config.toml
encoder_arch = "convformer"
encoder_mlp_ratio = 4
fusion_encoder_width = 192
fusion_encoder_layers = 8
fusion_encoder_norm_position = "pre"
batch_size = 384
final_lr_fraction = 0.01
warmup_steps = 1740
Rows from block 5 of the image encoder of a small model that answers yes/no questions on an image's attributes, named by matrix and row number. Rows with one number belong to one neuron. Each number is 128 + 24 x the weight over its row's rms, rounded and kept within 0 to 255. All counts start at 0.
After each neuron's rows are labels from the 100 images, of 14848, where the neuron reaches its highest value: "strongest on" is what is common among them. Only what is clearly more common there than usual is listed. The data: simulated grey scan slices of phantoms with and without marks. In brackets: how many of the 100.
# fc1: MLP up (encoder.blocks.5.mlp.fc1.weight, 768x192), inputs 96-191
# fc2: MLP down (encoder.blocks.5.mlp.fc2.weight, 192x768, transposed), outputs 96-191

fc1.167 [158 135 146 100 122 113 119 110 144 117 143  99 105 119  90 132 167 132 124 161 111 111 131 141  82 176 102  72 126 130 140 117 163 100 121 130 114 133  92 117 134 176 147 116 117 110  69 170 103 128 131 173 146 143 172 138  94 159  92 122 162  93 129 136 185  73 160 128 139 163 131 147 135 138  81 139 121 113 127  84 115 128 148 147 131 143 147 148  91 135 128 113 107 132 112 138]
fc2.167 [157 118 124 119  92 169  51 113 134 110  78 169 113 135 112 105 141 150  87 129  95 121 133 124 147 103 177 137 101 141 110 116 131 120 132 111 143 119 127 129 149 147 162 116 125 153 145 155 149 145 144 135  88 139 133 117 149 139 150 172 148 189  96  90 124 120 109 124 152  97  98 161 127 110 180 169  91 178 126 135 139 121 116 142 129 158  67 141 138 106  97 114 131 120 126  91]
strongest on: several spots (100); belly (58)

fc1.61 [114 126 156 157 159 160 103 120 158  97 103 127 139 123  81 137 153 135 134 133 146 133 172 121 109 136 128  91 168  90 142 147 101 125  88 140  77 135 151 158 126 170 124 106 115 103  98 115 121 139 123 102 120 119 102  98 125 119 130 155 123 131  67 110 126 123 111 100 116 149  87 153 146 145 107  93 152 140 132 160  93 103 157 152 132 151  98 108 131 106 149 102 138 140  92 118]
fc2.61 [161 130  92 112 147 137 180 109  73 156 122 147 148 108 151 120  96  93 128 166 105 117 116 120 121 138 127 131 177 142 121 157  93 119 118 115 190 169  77 106 130 148 152 143 176 168 137 133 164 114 126 120 104 129  94 131 164 141 148 175  99 142 108 116 158 104 126 164 157 142  89 134 118 137 140 147 124 128 122 113 124 141 143 156 137 111  72 135 141 147  93 121 108 106 131 147]
strongest on: ring (100); side: right half (67)

fc1.767 [123 107 110 138 129 143 149  83 150 121 149 123 117  92 128 140  92 118 102 140 135 113 129 134  92 156 103 156 143 109 161 120 176 147 167 165 129 105 163 126  95 125 103  96 142 142 105 114 129 112 127  75 127 153 150 103 128 173 155 158 106 159 104 132 119 147 130 155 107 127 154  92 139 129 135 129 125 152 199 107 117 178 130 130 181 130 145  80 133 136 124 162 112  76 125  99]
fc2.767 [141  81 130 136  81 124 128 191 128 173 149 129 140 148 123 136 110 130 161  88 160 114 132  51  98 121 131 122 117 139 178 133 113 119  98  95 139  98 137 146 111 153 154 135 134 158 115 143 153 119 129  97 103 173 103 133 133 135 168 150 107 146 162  96 118 130 134  90 122 141 131 134 128 144 134 123 150 132 163 155 138 147 106 134 131 130 149 130 124 127 152 134 132 110 105  49]
strongest on: bright spot (99)

fc1.371 [153 120 144 134  99 143 109 117 110 156 122 121 139 129 147 110 125 199 111 121 121 137 100 113 136  86 102 139 162 137 121 129 156 187 117 118 173  82 135 116 101 117 128 134 166 123 167 145 125 116 109 150 137 160 122 112 150  93  91 128  92 148  89 124 130 137 116 178 117 110 131  89  99 142  62 147  92 133 131 102 120 191 122 116 171 144 106 108 117 151 145 101 142 116 147 103]
fc2.371 [128 162 118 140 110 129 111 177 131 124 127 123 101 114 131 122 152 118 125 122 100 111 129 118 121 122 136 143  85 149 113 144  97 140 157 120 132  74 105 139 138 104  94 145 176 125 108 132 104 172 153 122 154  93 110 113 119 142 128 134 188  95 150  85 133  83  94 156 133 159 178 157 121 155 160 105 122 113 127 170 123 101 134 136 123  68 121 107 114 125 119 153 123 146 131 136]
strongest on: streaks (100); noisy (100)

fc1.41 [133 111 116 134 152 156 169 151 114 102 140  88 125 149 126  99 152 160 153 139  78 114 158 125 139 144  99 128 161 133 118  93 170 156 163 169 149 137 104 106 118 141 104 104  76 142 133 136 112 145 162 124 135  95  95  70 133 144 124 152 148 109 117 113  96 107 140 175 129 133 152 149 120  98 128 144 120 120 112 118 114 148 114 102 183 113 120 144 104 160  96 135 119 105 145 106]
fc2.41 [125 141 136 122 134 126 140  93 118 114 147 172 177 115 116 130  86 127 154 127 135 102 134 137 120 149 112 144 147 101 157 106 103 142  95  99 117 157 175 117 108 125 141 130 154 123 169 154 105 116 152 134 156 138 132 146 131  99 133  74 128 127 156 100 169 156  95  75  94 132 131 152 135 123 137 120 132 142 121 125 185 125 117  87  94 145 106 131 124 170  94 158 111 136 144  97]
strongest on: streaks (94); several spots (41)

fc1.655 [112 120 125 169  87 109 155 161 145 124 116 113 129 112 139  89 176 140  99  92 133 136 144 158  92  91 100 122 110 148  80 142 141 135 132 121 151 176 108 148 105 150  95 110 106  97 148 108 131  99 142  89 129 142 146 126 122 164 145 141 142 132 124  89 108 106 150 134 124  99  91 122 101 105  88 128 114 157 112 142 153  81 125 125 102 123 127 106 146 125 113  85 162 135 110  77]
fc2.655 [ 75 177 115 146 135 123 159 148 117 103 109 125  97 103 103  80 164 134 124 121 161  91 111 142  97 110 111 116 155 111  86 146 140 141 121  98 155 151 109 129 139 131 101 103 114 117 143 102 137 110  96 146 135 137  94 136 173 172 106 155  82 104 107  88 103 163 128 148 124 122  93 129 125 144  83 132 121 174 173 118 113 156 158 123 103 137 157 142  96 137 105 144 105 167 128 100]
strongest on: bright spot (100); side: left half (67)

fc1.354 [104 154 141 124 131 145  96 130 142 134  80 135 209 118  76 131  87 141  92 176 127 149 116 157 143 136 139 169 156 115 113 152 130 134 108 100 110 117 142 138 159 200 134 136 108 121 118 145 137  89 158 169  73 106 168 158 118 121 155 135 114 156 105 121 120 134 134 104 137  95 156 117 143 115  82 117 125 132 106 144 108 129 145 153  93 144 112 133  92 145 104 134 120 120 125  90]
fc2.354 [149 130 157 150 137 146 160 141 126 119 137 111 150 163 126 125  71 135 104 126 112 106 149 150 188  76 153 111  98  84  76 115 138 187 109 132 117 127 122 142 172 145 119 132 157 133 157 150 146 138 147 180  96 110 135 119 152 109 118 131 129 153 105 108 141 125 116 121 127 112 146 141 139 160 157 126 114 127 132  94 117 102 141  78 103 115 147 142 124  82 126 147  95 153 102 122]
strongest on: several spots (100)

fc1.475 [142 117 152 148 150 116 138 137 104 133 134 117 175 148 138 124 158 137 119 144 145 146 145  93 162 121 174 121  92 146 127 120 161 142  96  98 130 122 108  93 129 165 140 129 145 116  70 133 166 126 144 127 115 119 154 149  95 121 112 138 114 149 162 116 102 113 152 130 130 119 138 134 131 135 130  88 109  99 118 177 135 103 111 124  83 117 178  99 122 124 113 164 148 124 126 133]
fc2.475 [147 135 126 133 128  95 168 163 120 114 129  82 139 125 140 111 159 124 156 126 159 161 159 142 107 147  92 134 119 152 107 140  67 116  78 129 107 139 138  94  80 131 149 104  99 113 119  82 161 181 123 155 138 147 104 116 112 137 121 160 103 122 116 136 131 120  99 119 116 144  97 178 101 128 163 135 150 125 126 139 140 122 144 137 113 151  90 120  99 131 110 120 118 170 109  89]
strongest on: several spots (100)

fc1.491 [138 103 163 123 125  91 123 119  94 154  98 139 143 137 119 145  93 126 140 157 140 161 115 120 125 176 148 140 131 118 180 181 132 157 122 128 119 137 124 149 115 157 121 138 106  83 135 119 138  92 126  91 168 139 127  82 174 151 102 117 119 112  81 138 149 107  88 147 124 128 185 105 120 112 144 148 106 128 105 118 146 102 106 154 151 104 136 116 126  86 111 106 158 157 145 122]
fc2.491 [187 119 144  76 123 122 139 139 110 133  93 107 153 136 102 152 105 139 155 152 153 133 116 100 159 162 116 139 101 134 136 168 154 128 143 105 136 103 143 137 167 158 116 125 160 131  98 121 130 132 156 160 125 156  98 142 143 136 109  73 128 127 182 156 132 120 119 113 122 131 123 137 146 105 160 116 106 132 117 140 105 128  88 119 150 152 156 120 101 126 129 109  93 128 114 134]
strongest on: bright spot (100)

fc1.197 [143 105 142 171 138 131  98  63 128 119 126  87 138 126 135 163 131 128 118 123  85 122 158 122 167 157 157  93 107 170 124 113 121 146 160 132 150 159 112  97 113  82 157 108 129  91 118  89 127 135 132 138 135 115 154  82 146 132 145  88 140 164 104 108 109 121  95 113 137 121 127 146 120 133  85  98 147 123 143 161 123 150 126 138 118 107 125 128  87 156 125 108 115 108 154 142]
fc2.197 [133 133 127 114  65 113 126 112 169 133 157 120 102 131  94 121 112 119 155 122 129 129 118 123 128 129  59 127 164 128 145 134 155 127 156 152 135 140 165 129 145 110 131  93 161 114 151 146 160 162 136 153 150 129 136 115 156 152 132 133 158 155 125 178 106 180 104 120 117  89 142 113  89 146 134 112 122 140 122 137 137  64 122 123  66 126 165 106 107  96 135 124 146 117  98 109]
strongest on: dark spot (100)

fc1.103 [175 128 129 142 128 138 124 154 144 163 129 125 149 133 119 158 156 106 114 152  80 127 130 111  92 109 130 122 120 132 152 144 103 114 114 144  93 112 148 134 121 123 112  94 117 154 108 151 171 118 109 126 118 125 140 170 105 143 155 152 121 116 106 152 150 136 156 138 103 141 104 124 143 118 128 116 126 155 200 144 169 123 104  91 131 148 125  87 129 144 122 142 114 146 103 123]
fc2.103 [145 114 141 119  85 151 124 107 114 100 141 114 167 133 115  83 104 162 161 133 106 128 127 115 145 121 136 145 134 140 142 131 158 109 179 144 133 120 116 140 140 159 125 121 129 161 126 128 135 136 126 151 120 136  96 166 125 112 140  90 124 115 169  75 112 128  87  99 169 119 130 149  99 148 127 196 103 117 120 145 131 156 112 169 131 111 153 166 121 113 133 153  93 147  89 121]
strongest on: bright spot (76)

fc1.351 [108 108 117 116 125 100 135 140  98 108 107 156 149 140 143  97 129 139 122 178 130 120 128 109 139 125 151 129 139 119 109 132 130  96 136  97 144 161 155 127 139 147 127 131 147 144 127  90 155  89 121 129 153  73 118 159 103 117 110 117 132 119 119 151 109 123 120 138  72 131 110  92 149 138 139 136  77 131 157 124 142 190  89 124 163 129 109 135  99 126 101 121 103 138 160 113]
fc2.351 [102 146  92 113 148 136 171 127 125 139 140 103  96 134 143  44 120  76 150 138 109 110 157 148 139 115 132  95 102 103  92 109 169 154 131 128 125 134 113 138 150 124 173 132 147 115  72 127 134 140 158 157 137 141 141 108 130 122 174 142 130 126 113 167 126 189 131 103 135  72 124  99  95 158 123 110 131 155 104 110 155 138 105  99 151 131 155 158 161 137 100 134  89 129 129 167]
strongest on: streaks (81); noisy (81); several spots (47)

fc1.133 [ 95 120 137 174 132  95 152 149 104 138 113 127 139 101 109 107 151 151 159 135  85 172 101 120 116 141 107 159 137 124 160 129 136 132  73 118 111 147 142  66  87 189  88 136 144 121 110 142 124 123 161 128  91 109 115  61 115 153  93 121 149 140 126 120 152 111 147 106 151 136 113 116 165  68 110 115 120 148 143 136 133 149 119 132 136 115  99 115 112 121 165 104 160 120 107 144]
fc2.133 [149 202 123 133 147 109 113 146 141 151 150 152 159 145 114 166  82  70 123 131 155 102 135 114 143 133 131 178 140 109  69 149 114 128 100 118 136 131 148  91 142 135 134 114  99  88  94 143 168 165 106 138 140  99 148 122 108 118 125 134  96  87 136 170 105 138  97  52 139 100 124 131 126  94 124 129 131 155 176  98 128 128 128 127 117 137  87 122 172 166 141 133 141 129 140 152]
strongest on: side: left half (69); several spots (67)

fc1.24 [164 125 114 102 119 152 120 172 123 109 133  84 132 134 120 139 167 137 130 154 121 115 127 110 138 127 120 129 101 143 169 153 104  96 117 139 122 134 115 131 143 131  85 104 157 106 150 109 175  96 167 101 120 135 145 101  96 187 157 123 156 140 134 142  73  78 148 119 156 124 150 153 119 128 107 138 135 131 116 144 118 153 156 169 108 116 166 108  92 113 129  99  91  99  99 148]
fc2.24 [155 124 168 148 106 101 116 112 111  99  91 159 124 102 138 122 152 156 113 163 105 131 170 128 114 109  94 155 124 115 128 145 110 103 140 114  83 155 131 132  79 133 151 107 142  96 151 100 170 141 132 173 166 134 133 117 178 140 106 151 116 127 152 142  90 152 115 126 102 151 167 134  50 154 130 153 171 103 112 133 133 145 124 101 120 147 164 135 138 102 145 162 142 115 126 143]
strongest on: dark spot (100); side: right half (71); belly (51)

fc1.66 [ 89 109 118 127  89 179 138 156 143 147 111  87 131 144 162 110 124 139 110 108 129 126 165  74 123 148 143 141 137 115 101  79 146 117 174 155 110 140 109  98 145 102 130 128 170 153 117 137 121 123 136 109 127  96 100 148 124 134 128 119 133 120 124 128 136 112 107 125 173 103 144 120 149  96  66  99 137 137 121 147 117  98 155 148 113 147 135 148 159  90 157 159 127 161 111 130]
fc2.66 [132 122  82 111  83  94 113 112 124 114  95 104 128 115  99 130 120 112  92 138 160 141 117 136 151 120 145  56 133 137  92 113 147  69 136 163 125 110 112 117 149 116 120 140 136 169 121 138 132  93  83 122 133  58  73 145 102  98  96 137 123 185 123 167 159 123 116 128 112 131 160 125 131 138 136 154 121 103 141 105 134 101 119 121 108 115 121 101 134 145 114 146 158 154 157 118]
strongest on: side: left half (78); bright spot (69); head (57)

fc1.635 [136 111 137 134  87 119 121 139 164 107 139  94 127 121 143  74 102  97 106 115 130  86 156 164 144 133 166 121 119 139 108 162 177 147 103 136 104 123 168 142 170 124  95  76 140 143 122 153 128  74 145 111 139 127 114 155 133 140 133 115 141 122 138 142 143 164 154 115 141  95 114 174  93 132 175 112 112  95  74 148 145 108 104  90 110  56 122 142 135 124 135 145 134  78 140 133]
fc2.635 [138 116 110 133 110  84 118 127  83 137 140 100 115 135 115 152 170 121 129 152 133 115 107 120 139 104 105 120 145 129 117 151 108 127 178 125 112 127  97 144 141 111 110 148  56 109 110 135 125 170 106 107 115 152  97 147 148 146  88 156 133 121 112 147 152 154 148 144 118  98 147 123 144 138 101 157  76 143 117 134 138 123 125 133 159 152 117  86 118 100  92 162 108 129 132 137]
strongest on: streaks (100)

fc1.69 [ 89 138 115 126 124 157 147 156 152 133 109 129  97 144 111  82 129 149 110  82 132 136 141 114  63 139  99 133 169 110 141 144 130 149 123 182 139 149 137  94 135 204 138  98 140 134 121 150 125 172 144 126 165 156 117 114 135 106 106 144 130 125  77 102 113 118 121 129  84 116 133  91 146 108 135 135 153  95 157 152 153 144 130 131 127 143 147 136 138 131 151 146 128 118 134 111]
fc2.69 [ 81 148 128 110 147 120 138 118  78 113 123 165 144  88 114 137 176 169 133 118 129 125 147 124 151  84 154 173 125 116 129 167 107 135 175 136 109  86 164 156 147 137 132 117 102 122 116 132 106 121 140 140  62 129  83 160 131 121 160 107 139 125 127 127  97 126 182  86  94 132 111 117 108 129 144 160 153  59 124 145  82 131 127 116 115 163 117 120 154 112 112 163 102 179 108 150]
strongest on: streaks (100); noisy (100)

fc1.583 [122 106 166 131 122 128 133  95 129 155 145 151 140 131 164 143 136 124 142 136 132 122 102 131 120 128 114 107 137 104 160 129 115 132  69 147 143 151 154 132 133 126 143 124  73 125 123 125 154 142 128  71  71 111 138 115 139 129 147 102 138 119 159 116 121  96 104 128 136 118 119 125 132 109 142 154 138 164 130 115 115 135 118 169 141  83 148 134 141 120 184 136 159 158  61 102]
fc2.583 [140 127 109 101 139 151 127 107 148 150 142 160 162 183 115 138 143 123 105  92 144 106  88 132 129 151 106 115 145  95 125  99  74 140  73  77 123 100 103 140 138  97 128 150 125 120 108 125 145 167 132 107 136 102 171 126 131 114 117 144 132 135 131 126 133 108 142 104  85 135 110 130  72 145 151 137 142 184 164 132 139 112 154 140 154 104 126 122 114 108  86  88 126 139 145 172]
strongest on: side: left half (71); crack in bone (69)

fc1.268 [152 104 166 149 141  74 152 108 107 155 104 132 145 139 127 148 113 137 152 154 132 132 101 122 100 136 155 177 117 112 138 182  97 152 116 129  96 145 145 150 144 116 111 121 112 144 143 152 121 117 129 106 125 133 151  90 136 118 132 129 121 123 101 102 114 107 104 118 120 116 138 110 124  84 150 156 134 120 126  94 121 156 132 155 124 112 163 157  81  95 157  62 155 105 157 166]
fc2.268 [ 83 112 106 116 101 127 145 112  97 130 107 138 116 164 103 129  72 111 127 141 114 120 137  81 114 156 165 138 131  91 151 140 107 124 148 155 106 108 141 129 123 114  88 162 178 153 144 147 136 106 122 116 115 181 127 147 168 137 127  87 161 129 120 148 110 109 123 113 129 133 122 102  79 135 145 107  92 153 148 139  89  89 109 130  58 157 137 150 110 113 137 150 109 114 141 160]
strongest on: bright spot (100)

fc1.117 [ 99 139 141 120  86 120 135 173 124 144 184 134 134 136 127 135 118 129 130 134 132 142 127 101 110 153  98  99 143 151 148 127 110 168 103 123 114 105 166 133 107 113 116 120 136  94 147 121 171 146 103 121 159 157 145 131 139 132 161 101 146 173 142 160 145 116 116 127 124 136 118  98 131 147  98 106 108  89 104 137 169 169 162 123 143 105 142  96 140 176 109 105 147 128 103 153]
fc2.117 [175 135 130 129 126  98 151 125 138 142 144 145 134 125 145 136  99 129 108 131 124 124 148 144 116 134 105  90  98 153 116 151  80  90 142 131 151 136 105 174  92 135 146 126 126 122 153 124  91 132 170 168 152 117 119 123 126 106 105 108  78 107 126 147 186 120 135 119 114 116 133  78 137 140 116 153 136 146 153 147 141 117 118 117  57 116  98 165 110 123 108 150 126  57  95 136]
strongest on: dark spot (100)

fc1.229 [115 122  93 103 165 131 123 144 153 120 131 132 135 107 142 141 122 137 142 132 140 143 114 123 174 134  87 114 127 128 148 141 127 129 129 170 128 140 157 113 151 158 108 111 142 102 133  80 169 110 111  76 129 111 127 110 119 133 134 104  53 111 148 141 119 129  72 118 131 163 117 111 130 160 116 124 101  96 162 137  89  95 126 179 137 147 111 161 130 138 154 120 164 142 110 128]
fc2.229 [122 151 137 143 111 132 126 137 144 126 162 138 137  95  76 173 168 133 143 149 118 105 133 143 106 151 157 163 112 149  73 126 115 190 146 127 115 147  87 114 146 146 145 110 107 120 141 177 112  98 147 161 144 147 147 105  91 133 113 133 114  91 101 113 121 138 175 133  91 127 170 171 138 135 140 155 150  96 134 163 130  98 170 125 131 107  88 106 131 106  99 146  85 163  77 175]
strongest on: several spots (100); side: left half (78); belly (65)

fc1.755 [175 129 141 147 159 139 117 137 154 116 109 120 107 162 153 108 167 112 155  90 119 158 141 117 121 178 133 159 137 151 145 133 153 102  82  95 157 141 104 113 133 160  77 112 126 129 130 119 163 150 143 112 129 140 149 114  95 156 132 110 104 115  67 126 118 117 163 149 115 154 119 102 128 136 102 108 139 156  85 171 118  92  97 176 124 134  89 147 112 156 194 129 110 121 120 113]
fc2.755 [163 153 136  93 102 152 169 135 142  96 136 117 132 137 137  87  91 126 165 136 112 155 114  63 166  86 137 151 101 139 108 131 177 145 117 100 107 108  94 107 119 119 163 122 160 122 116 144 174 134 199 122  99 111 120 170 129 146  87 160 103 140 131 150 116 162 106 131  97 125 124 154 101 120 147 169 109 129 105 118 114 148 112 128 112 180 117 107 131 174 131 117 125 100 139 117]
strongest on: dark spot (91); side: right half (75)

fc1.727 [ 98 106 147 145 124 154 111 127 111 125  88 109 148 123 119 103 124 117 122 127 134 135 153 142 133 130 140  98 132 123 136 105 154  77 149 137 120 133 125 139 102 132 107 122 132 102 150  93 131 157 137 103  88 133 178 172 128 154 113 135 173 115 137 140 113 132 161 172 140 108 121 150 188  84 154 144 103 124 152  96 123 158 128 136 122 145 132 165 136  99 138 107 153 137 111 157]
fc2.727 [ 81 123 117 141 112 136 133  87 131 113  97 131 144 132 145 133 199  76 160 112 147 205 156 107 115 107 102 127 178  89 151 116  79 129 146 121 139 145 131 149 127 117 114 122 157 109 132 158 111 112 139 139  94 126 134 124 169 116 133 132  64  92 120 164 157 148 160  83  89 165 134 128  78 126 113 130 140 162 134 144 154 142 123 110 149 129 155 158 103 143 106 135 100 104 120 177]
strongest on: several spots (97); head (83)

fc1.541 [122 145 160 135 141  96 112 133 156 150 148 161 128 118 111 113 113 119 113  90 131 116 130 100 172 136 140 137 107 179 122 133 139 103 125 163 112  81 146 114 189 141 134  91 150 127 144  94 128 132 136 113 143  99 120 129  90 106 110 126 118 132  89 130 153  97 132 115 148  97 144 141 132 179 109 141 140 161  72 141 135 144 162 140 127  67 104 129 134 120 144 165 137 111 179  59]
fc2.541 [107 119  80 138 122  79 163 137  75 125 184 148 136 153 112 125 115 124 123 172 179 110 134 141 158 113 124 144 144 156 152  82 128 118 165 161  98 129 131 132  99 105 147 132 135 141 173 112 108 130 135 124 156 141 102  92 140 139 114 137 100 112 106 122 120  92 119 118 165 121 103 120 175 160 141 153 102 151  77 116 123 146 149  97 191 120 154  91 121 108  79 112 158 155 111 125]
strongest on: streaks (72); several spots (41)

fc1.195 [134 144 155 144  94 116 139 157 108 109 123 130 200 102 151 106  96 130 160 103 130 126 131 151 115 101  90  99 139 159 122 118 131 138 109 147 150 136 164 103 178 123 110 115 105  96 121 134 157 126 149 105  69 123 130 156 124 112 129 176 117 147 124 108 121  65 102 151 177 143 122 118 132 170 102 151 143 141 140 135 139 112  86 126 153 127 112 130 119 108 128 154 169 154 114  99]
fc2.195 [105 122 129 110 110 155 137 130 143  68 125 106  94 143 145 111 132  94 146 108 113  97 128 144 150 138 155  85 148  68 132 105 104 127 127 102 140 156 164 133 140  93 102 106 117 125  64 131 119 154 111 144 132  95 122 133 141 153 113 151 116 153 117 150  99 143 106 138 112 138 112 125 167 124 151  99 137 187 119 133 161 109 104 125 167  95  96 144 102 123 107 124 132 140 121 160]
strongest on: side: left half (70); head (69); several spots (62); finding: crack in bone (38)

fc1.58 [119 119  91 133 154 171 115 129 119 123 130 136 164 104 137  94 162 111 152 148 134 135 144 153 153 135 121 145 117 106 103 142 139 117  88 140 132 142 105  98 129 157 154 117 114 110 126 109 151 127 115 121 105  98 141 132  76 142 150 121 112 109 151 112 141 134 120 172  97 149 129 123 139 153  86 144 120 165 155 129 147 107 138 178 118 140 181 163 123 187 138 106 125 120 142  97]
fc2.58 [101  96 107 107 137 131 133  87 118 160 172 118 144 119 136  92 132 132 121 102 125 157 114 163  92 114 158 113 171 103 105 108 105 134 149  98 127 130 107  93 125 126 121 110 130 169 122 119 107 119 153 107 114 153 123 161 138 104 153 162 105  99 101  95 139 119 144 129 134 129 142 138  99 126 105 165 116 152 141  90 117 120 124 142 155 112 115 167 157 114 118 114  87 143 117 117]
strongest on: several spots (100); belly (51)

fc1.308 [ 81 117 121 121 110 108  77 143 186 109 118 114 157 129  81 119 123 136  82 154 153 119 118 148 128 141  79 109 122 150 157 120 135 113  99 175 144 177 126 127 134 137 124 130 113 118 112 123 108 123  98 133 151 118 125 151 160 136  96 147 115 107  98  82 132 148  86 174 154 137 128 128  89 154 139 122 115 113 119 126 141 116 124 108 128 149 141 158 119 137  96 135 114  83  79 136]
fc2.308 [ 53 120 173 124 102 108 150 110  92 153 135 106 161 135  89 146 115 126 148 124 106 139 118 139 141 125 137 113 131 113 125 135 143 110 134  61 116 133 106 134 131 154 127 108 127 112  90 126 136 154 112 161 102 112  73 132 151 147 139 145 125 116 158 140 107 103 120 115 129 127  98 142 173  97 162 131 150 106 144 132 125 164 104 148 155 130 101 183 157 118 136 119 106 136 145 165]
strongest on: ring (100)

fc1.43 [103 138 162 139 125 155 107 116 119  85 157  96 131 106 169 106 144 107 170 139 141 135  94 120 107 162  93 137 119 109 183 130 137 122 108 141 105 141 129 152 128 133 109 111 137 113 107 202 105 145 117 107 127 107 108 141 129 113 128 111 111 108  75 116 128 118 159 119 126 185 124 130 110 139 102 111 142 143 147 151 130  93 174 134 153  98  86 113 176  99 127 143 112 127  84 137]
fc2.43 [161 144  99 119 106 104 142  68 148 111 110 147 121 106 154  64 151 102 176 110 137 151  92 130 155 128 108 148 110 176 159 139 145 120  94 163 105  94 124  95 106 158 168 126 147 138 129 147 122 106 149 114 108 113 115 144 162 104 138 135 115  98 157 112 143 123 119 116  95 125 107 150 109 111 136 148 109 125 157  77 116 131 169 165 145  90 156 138 140  91 133 117 119 103 134 134]
strongest on: dark spot (100)

fc1.614 [143 135 165  92  99 147 100 115 177 154 136 136 118 115 145 107 133 139 134 145  83 156 134 136 128 129 132 147 156 125 131 150  95 140 162 124 117 112 119 129  76 105 116 148 121  97 158 139  88 114 118 132 112 182 136 150  92 144 184 119 160 137 134 136 145 144 118 166 128 151  89 108 156  78 107 133 125 104 146 184 134 155 129 134 129 104 115  96 106 114 153 109 139 133 130  97]
fc2.614 [ 97 168 183 176 151 150 121 114 118 112 148 112 175 123  87 133 140 103 125  94 122 114 119 122 135 143 104  80 150 136 131 113 133 114 137 121 155 128 150 141 132 114 103 158  88 132 164 124 158 151 158 118 148 120 124 120 150 126  98 128 154 139 126 127 158 102 112 109  90 107 166  93  94 130  88 117 177 110 123 158 160  96 151 153 134  84 150 107 116 170 153 117 102 136 120 131]
strongest on: dark spot (97); head (58)

fc1.764 [133 145 163 110 162  99 126 106 116 121 159  53 127  70 146 138  85 106 130 150 102  73 140 144 174 141 150 134 102 140 101 104 115 154 135 115 144 147 136 131 117 113 163 131 116 108 153 130 116 174 101 142 157 112 144  86 112  62 142 154 139 168 117  95 153 131 127 105 107 159 127 114 115 126  85 136 158 168 143 189 140 117 106 128 107 109 118 101 119 130 134 106 121 153 144 145]
fc2.764 [130 108 110 142 145 122 131  82 126  64 152 114  91 152 107 144 147 127 132 151 189 158 136 148  95 139 100 145 160 103 160 136 112 131 135  95 140 140 131 133 151 141 131 121 140 121 109 149 123 129 108 113 162 121 153 130 185 121 150 108 116 123 160 134 127 120 126 147 137 113 107 123 121 112 130 147 145 127 157 139 135 144 136 118 112 116 177 181  74  91 143 148 137 164 113 126]
strongest on: dark spot (100)

fc1.104 [152  82 137 115 121 144 134 147 158  88 114 138 140  98 112 130 145 126 145 100 129 134 155 137 110 112 141 137 120 120 144 162 120 114  83 134 126 171 146 116 118 154  84  94  76 123 148  77  88 157  96 130 111 115 139 138 106 137 116 107 145 158 135 131 131  95 135 120 106 135  95 174 130 108 132 112 142 144 110 158 101 128 162 105 139 119 153 115 138 159  95 153 154 147 138 114]
fc2.104 [105 128 123  66 135 122 147 101 155 125  86 150  98 160 129 115 127 154 156  96 131 137 173 136 128 102 124 143  81 106 120 139  98 134 116 101 124 166  93  89  98 111 143 115 129 166 165 145 156 147 139 166 150 135  86 159 129 122 100 128 121 120 130 119 138 130 108 100 132 112 141 123 115 125 157 148  99 131 122 101 123 146 125 101 117  73 116 168 132 162 125 130  77 144 102  88]
strongest on: side: right half (68); ring (54); several spots (46)

fc1.180 [123 119 137  97 131 132 117 131 139 187 136 114 148 124 102  97 145 176  97 118 122 174 126 127 126 116 131 105 162 129 165 121  86 120 122 101 137 153 166 167 126 178 150 162  95 124 129 109  77 135 119 102 129 123 129 167 134 114 111 132 127 104 156  97 119 118 138 155  83 153 157 163 127 119 115 100 143 147 143 164  98 132 116 158 128 138  95 130 130 124 146 140 144 133  84 131]
fc2.180 [122 147 162 109 180  99 156 156 123 117 114 121 157 145 126 121 135 137 115 108 172 123 131 142  90  82 117  85 125 115 142 128 131 146  88 151  83  87 126 174 108 129 143 113 111 124 163 145 120 168 128 126 143 143 124 113 154 122  80 132 122 159 111 130 116 146 148 124 113 153 125 134 157 144 131 149 112 124 112 118 106 123 124 157 110 115  98 104 127 107 176 133 139 127 113 147]
strongest on: side: left half (73); ring (53); part: chest (53); several spots (47)